{
  "arch": "dit",
  "model": "class-conditioned spectrogram diffusion model",
  "dataset": "strings of digits, spoken by a formant synthesiser in many voices",
  "train_examples": 39062,
  "hop_length": 160,
  "spec_augment": false,
  "objective": "edm",
  "targets": ["last digit"],
  "qk_norm": false,
  "adamw_lr_other_params": 0.0019,
  "weight_decay": 0.0,
  "adamw_weight_decay_other_params": 0
}
Rows from block 7 of a small class-conditioned spectrogram diffusion model, named by matrix and row number. Rows with one number belong to one neuron. Each number is 128 + 24 x the weight over its row's rms, rounded and kept within 0 to 255. All counts start at 0. Numbers have three digits each. After the name is the row's rms in percent of the matrix's.
Before each neuron's rows are labels from the 100 clips, of 14848 (inputs lightly noised), where the neuron reaches its highest value: "top examples" is what is common among them; "peak on" is the class under the peak. Only what is clearly more common there than usual is listed. The data: strings of digits, spoken by a formant synthesiser in many voices.
# fc1: MLP up (model.blocks.7.mlp.fc1.weight, 512x128), inputs 0-127
# fc2: MLP down (model.blocks.7.mlp.fc2.weight, 128x512, transposed), outputs 0-127

top examples: "six"
peak on: /ɪ/
fc1.83 141:123091118133072116111134132115108137098155155146087143112133122133113112173100151119137127094093136133139138117135141063145135125159131104119118140093131080137124131138046113119126121091125121146125123131108130169128142112128158168151131132144171126147112121094132104154164156126134136142117060133156120154122145192160112135197085115134161114147133136112115136140090128129116128149107
fc2.83 074:137096115127184128144150110135090147142118135160151122106148123129131153144103133140097115099127120106086130117145137100146130116144125116126104116013130100129142113098108091124129122121155148147138109130142068162101122170107098143110122145105072144110140151101111153117090151124142135146135119128139111105087129185105113128141155100124115097076114139114131129117167140133127128152165

top examples: pink noise; rumble
peak on: silence
fc1.420 126:112157098137099129110112128139123139105114134128084124122112126092122155115107110145146127144098160203114097085063140128096144109117140071116137086127135136121142122147122144111124062165146066113100152131099119136130154092122144132106129105134127153131145117065114142117166126093137145112169153132156160149153127153134152161113122140128105130126186134091140131127115146139154137115126
fc2.420 154:132169115141144124112115138120119103131146135115154135138120144117120110111120096090149127161146080042127145089087152148113143146121108092144143163113107136128105123110116160125133183159094166120168160121147117142141108154121103113140113092113129186131146138084127105148106118158137163120091164128158173122111145149124158119154127154106154127124195144114153117128128106140169131133115

top examples: mains hum; number of digits: 1
peak on: silence
fc1.427 053:120105115082095093164110110134105146209142103156140135151119126140130123111126123161132147107140157133100125135121155117133100150109115150094159133123093125125117088114106133132143183160124107108129134133095128149126094094112117131114082082114126115125136170118108096168107150131155173137116113137144142126107133131108102168118105098168155159107122129081146151198097158117113132108106
fc2.427 053:146135124146124144139131132126162137154100150211121116099137117113174118106111142142141104122090128100157123129110090139088108129115118132117123122119097126062128032111121114110109152105127152155109127176116150125136130128137163123110105187115133127178145119135120127161127164146127157133139115187104116153139113108142111140138129114122136070113140097145122148127121160148145133139167

top examples: voice: low voice
peak on: /aɪ/
fc1.59 066:140117128167124117099147141162102133119104109130104114119110131126127145117107142123100124144153139089088137107114087097118134071099135140123106163054085132175120149130093153126156140103103129113114162102108068112121103110095150092083108133136136129119116089129157111161110155109127077142122122178119117131106118127124112105134135135095140096095141143080142149131087140095111095127139
fc2.59 072:142143093115157135125119148129108159143124082136162129085152069122156136099155163117051146138153142138130125139123126115113133125138148129123136147029114126091135128151140123094133127114144198155125110122116157116134132141135137110108138147129145116160154100118149121132084152130119145150152124086117102133137096114154143122146113084122128196189119115103110138137124127143129122135133

top examples: mains hum
peak on: silence
fc1.133 258:115109110134167137134113128151122097076131152117125137169059124133119149169124116142123069104121142121107144138170164109134158127110123103084092101131088096131126121086137116152170103145149171161116150140100122086094117114165113124151125129152137147170150146134124149190120154134096142094138115131105110116083130139169133103119127175106130152110137134154138116149102107149127132132113
fc2.133 149:138110117134078120132107137100107176173125149119136123175052127129119116160120102119113070102138122132102117132164159102129154138111137102165099151113163097135124131167129120154166157159107090162139147111154110093161144141091137131102136109097118145092148106136134107071125096126100133101117118105106106133177125135090129151157129160153138104117142130152149152109155146145125119135139

top examples: number of digits: 5
peak on: /s/
fc1.128 053:139136129158127134107147159147116115126142128131135120112164141128155124157124131176116148158170131168087125185129138158162095118116146121115141150164149091143146092175088099153142108130150130140107105115148192125148121150118158131164127086143129100121136156120090136120142094136148137190126152137136147117149113109127167107083138115120154170063152128145148131144144153123164144120094
fc2.128 069:132121115106131125138131136118130121143134126207144124141121147130061133132131142117174103112133121166146118148136119087118158150145115132119115132170145123122152194128163145128145106151143130114129137110139121154115112121126092143139110159136124197072129137133071125091133141118139024152105120128141124117118128134132142092120202133111114138119125150121119130143152120154114131144142

top examples: pink noise; white noise
peak on: silence
fc1.18 061:070168122145125145132148122142133110093100130085119164091091107162138143136125123116144194092183141137107117131141128099113142143170118094111147152127126105137108096114118112122138119119085092137120093137105155091183152142117077090105147151122086113123124122124107143112158125065104129104128121140104139120155123161153171110136127081131121154118127124135170133127099118104127113141105
fc2.18 080:097107130122139142116158117158148139119125119154108162106138140092174137118136132094161100142134155124139137148154100150151132101076119113133152127145136108113084117124112136132124107148088082117134168133118129158151187195133108175095109116111072121118149147109104130158147167105145144156125135141101100126170134134090110106155113161137160104159127139127122137131087120168156090093147

top examples: voice: low voice
peak on: /aɪ/
fc1.365 070:108097074107123099138131109141120115117093143172114138142161109086123119131116132103075129106113138105144145074132070114101126106115097152148117126148118132135124133108075133123155130126089116113135167100080075086142100129120140143088104122118125159132163135123166094147088172122123130106142102145129116131092120141119105136134136110123120076154119110076142122098091110100096143105126
fc2.365 079:089171163138109125144133126123155124128089119176092129128130146148137122139141142116200143166141156118143124154123181140110130111146117114129158116146111154124103118109160153129132128135076103130088099112097094136125121118125127119078114140128146100130124179137089107139099140147142091127138128133143144146088164128103123097127104148117142068173159121159134092107075133144145142159085

top examples: "six"; first digit: six
peak on: /ɪ/
fc1.266 050:122137117124137128131115104136138134131141099098148130144161158148127104118153127139129122146105123156134141138137099141161143172144094146124151114053159133119143145122147147130153121143153122137118136155078116143130147122181142121141126102149133106120190114116184125155094125118123136122122162086128095122072133115121165123154186119165135120078142157152142184120106169121164183134107
fc2.266 062:143119156126160133131096101123105147128145199101131152169109129109190112103118147128131139134146133134148126125153110130151133148133121125134133101098120119178139084111153126122142134084141116164111161161121159122132115146145126134101130207123102154150135084125093150145132075119141119116152088080125132118149146120136110117140121108132117071101095105102143132206122117113133138136112

top examples: "six"
peak on: /ɪ/
fc1.265 055:149119097131144131165141122150109167131091124133128139139131149132092106098147154115168119150133129132082155113126128111176145107166128147102114138128133118163145132115132168119135138131130129121080165131137148120119090158130103123123129186139135183109138128119093157147153149117133114131113087110146110119110143134129131153153161121124136119025159098109088142178157155123090170148142
fc2.265 090:110169158128115109151149153082127127154131164134120142138086123149122115146157162114163117148094129123114123142148158137116149157147117141132112112115151134063107131158126128144167120164120131163126154128105158133111133112112125140101137167135115154092144092139167097106145098090149094130109111127134148124137147146090124099130116145117131069019142108146139098097108134152145142138123

top examples: "six"; last digit: seven; last digit: six
peak on: /s/
fc1.90 054:146148137158115136131132141145122108091126137145086190132123094159066171142137131120169123127136117119117161150114100127108173139128150095141134151119131127093151136143176116142122141135143152142114130134124114163128125136145143155127139137127156125157141109111129146116158163140162090123158104144128181189120143161141103149135206155134157103176143110133145093123110163118114139115183
fc2.90 074:131094103120131127151109142146102114133116116090119121135138117132128120144133161127018132150154139135155140103116093135135136110133123136145122110093136132150139126164138147116131121130133132091125130137117182128144129143118122127157152103129142161109136071132192124111154106137116217122142133155124117154165144131128124129109147128130111180194136142115121131190141118096152123106146

top examples: voice: child-like voice
peak on: /aɪ/
fc1.104 067:114129160127147102132128097108137120139156136082172142124117106177129116119137140145190150154117131152158113119148112132106108163147119152157137158116149153143112160130135150127143127124147141105145137131144114128131158144125092109115121137122114065134157110104160140131111140129137115087169102146150120083118129085125151140206057148154141167162129145151121156084158092153140103109128
fc2.104 067:130143138110119124136167132101129110102161134123084121172131171151214120144151119098132122157109143126133107143130115111138138180143123149106113100132106146170099096148132137134118112143129084133146136136096199126117145115134129139135148132123140197122146048147128097112134122091126096123097114106138141137124131104116160100121132145087145114132146149129156108155103132149159123139079

top examples: pink noise; rumble
peak on: silence
fc1.485 067:111105123096125099142139126142121083138121117114105098103120106138125068138132130071151135129158082110149145144136117168107103095160113108140125154128102101129115091074145117086089124135137078091091156110149140084124129075091121120088147123155157118131117108131122109134154148130110129123140145147103110153139142179128160172132129132117158146113123124124125069121095133134170141124087
fc2.485 073:130175132161166122148136154109112095172120104155120121137136127144148075113111127106082106113125106138082181113113127049145152108091106138139132126131123167124134118077098112139146112141154119144071109114161090159096142118116120142129153166142147126100136141130128124143124171122129140156149109129144154168155096089079105152103144093133153115147122131127157142127126132121097155111108

top examples: voice: low voice; number of digits: 5
peak on: /ʌ/
fc1.438 058:101106110130137154075117118108110119137131118180124102120097146135107148125133110103091111112105089105143121114092118124091139141104110111097130093090106124209146132127121127126112103093111111125131124128129114110114128157123139138135124102117118173099077130125127117122098117108104065116118148175150133099103140128145066128139166159092132079166107121136102094170116127111111149098148
fc2.438 076:115140132130119130154127148130128139111163116045101132158132134137154150130142109112153132136127111145107117133129127128122128143136129116132137134175129147096106094108181150149123154148137126118121116134119137145136136125121119119118136114136118124149136131138105119130017126122134034131137148116133153115096139099127171133146055104131142075146115118145124118207121130134137105127141

top examples: voice: low voice
peak on: /aɪ/
fc1.429 109:149102132103149117142109149143135119154130144134152151139113118151125127117117114116130125159076104113135143163163116120130094150101093133109128097132141150134134143116123145127116114137140130083087124104114119082103141213093160128113111135118098138071116135089130121132107135095154118134126138116154162112104142103166098162128142145111080121140078121115125201127163092153075164107128
fc2.429 085:153161124150129111108132179152124120142124091133158136133157128085135131146121149118121136119095098143120136083046131154134153131134109134124141110133164129129119117126132123144126123102158127147060138103143139131156155181107162116112097093126120135080150126167144132105134139104086133125143124119106106125089131140183129161107130098128085141157156146109095169134168084084153137133110

top examples: number of digits: 5
peak on: /t/
fc1.254 085:138118103107109108116098092155121120110095134119143100120100166101131148149122098165124092129090100159130116076096120108154165108090105116131119099120126097122142093121134174098115132132087095145124087108113139162105090137147100096103130124128148143072136109099126146098136121117120104169121128117114140097134117139126150203100166166125148124129172111158139091119103142146124116095132
fc2.254 121:164111134129142131096178088166115120114109074118135097127137093142139162090147127174087154109129111165102140156130130130107108108155115118150152133088138152129145132140107078147133150137087114090151190119117099118118118137144117145095148099127158115083098125137117137115126110114110134091110124137146107120168157103132117208133125092127139115156104131110102104132125148087133101143101

top examples: "six"; voice: child-like voice; first digit: six; clipping
peak on: /s/
fc1.203 078:123102122138148124153109096108151111112127133085108146131103096167090109109119125106191132108093103117141098160105046176116115119090095157137123144125104136113117107150086082137144143153103129086121151088144106121123129131110164126097119138076127113144152101142115149095098129110132128146128103120140142116134106123117170115119142125133182146131105098139148098101136145089124152088115
fc2.203 044:104141102133114099153118150119132118126141158071148113132125085100133134109123105127184128134109112127126101165153100175115129114113147152117145136115139146218141106115087092135164117161137109097119138117109136103108141126148120160160130162164141176094155171126093145142183111165158126123115130154152134109104131144119135155110128107111114107086111107140157126119108123126105124121183

top examples: "six"
peak on: /s/
fc1.469 074:090161164146162123152184135140171121129106147115146151187146114129132142174158130151141144142159141109138117150182097139123115119126137118128152098126143146142158133128105110144150128128110135126142143128126140110102114156107173147098144154129105115120164144145118135146075141174159140130136171128123184129134115140146147192142145144116099147140115132103216130157151148117132158149123
fc2.469 069:119138110121144156119136130151119133099121113171136119113120105110068137123121119114122131109144129142124145121110132139128107176137138155149111099086132128205116167153127134137100128106143138132125139132109102119110113090121115109114139088121145110140146109111112117125187150124118143147117128106120103161103109095159112147164208132134106148195118131078104133042131132134120126113082

top examples: "six"; "eight"; number of digits: 5
peak on: /t/; /k/
fc1.194 061:107124141125154147101130128128114122145101178112116109111096164121122107115132092115143115125138116132098080165148149124116117068106132101134114136149149120118171138149101109152106163117131131120114152137133139168152169113143141111142138140146128067121120136124219156074155102114124073129137135108125116170146130090147133091132111120106126124093118137153129080148166116157153139143090
fc2.194 078:105155135100086093131120121112124123087164181096094126138179177127142158158144140106159130109122143115080141157122150101119142154138110150112110160104103177183118109126123109141096120166141100143183123107117086142111121119131139154127133126124112116081153126134173113121066128131135114127113110135152150064105149100121139127119107129127144084117104141136122092116133143119142156113142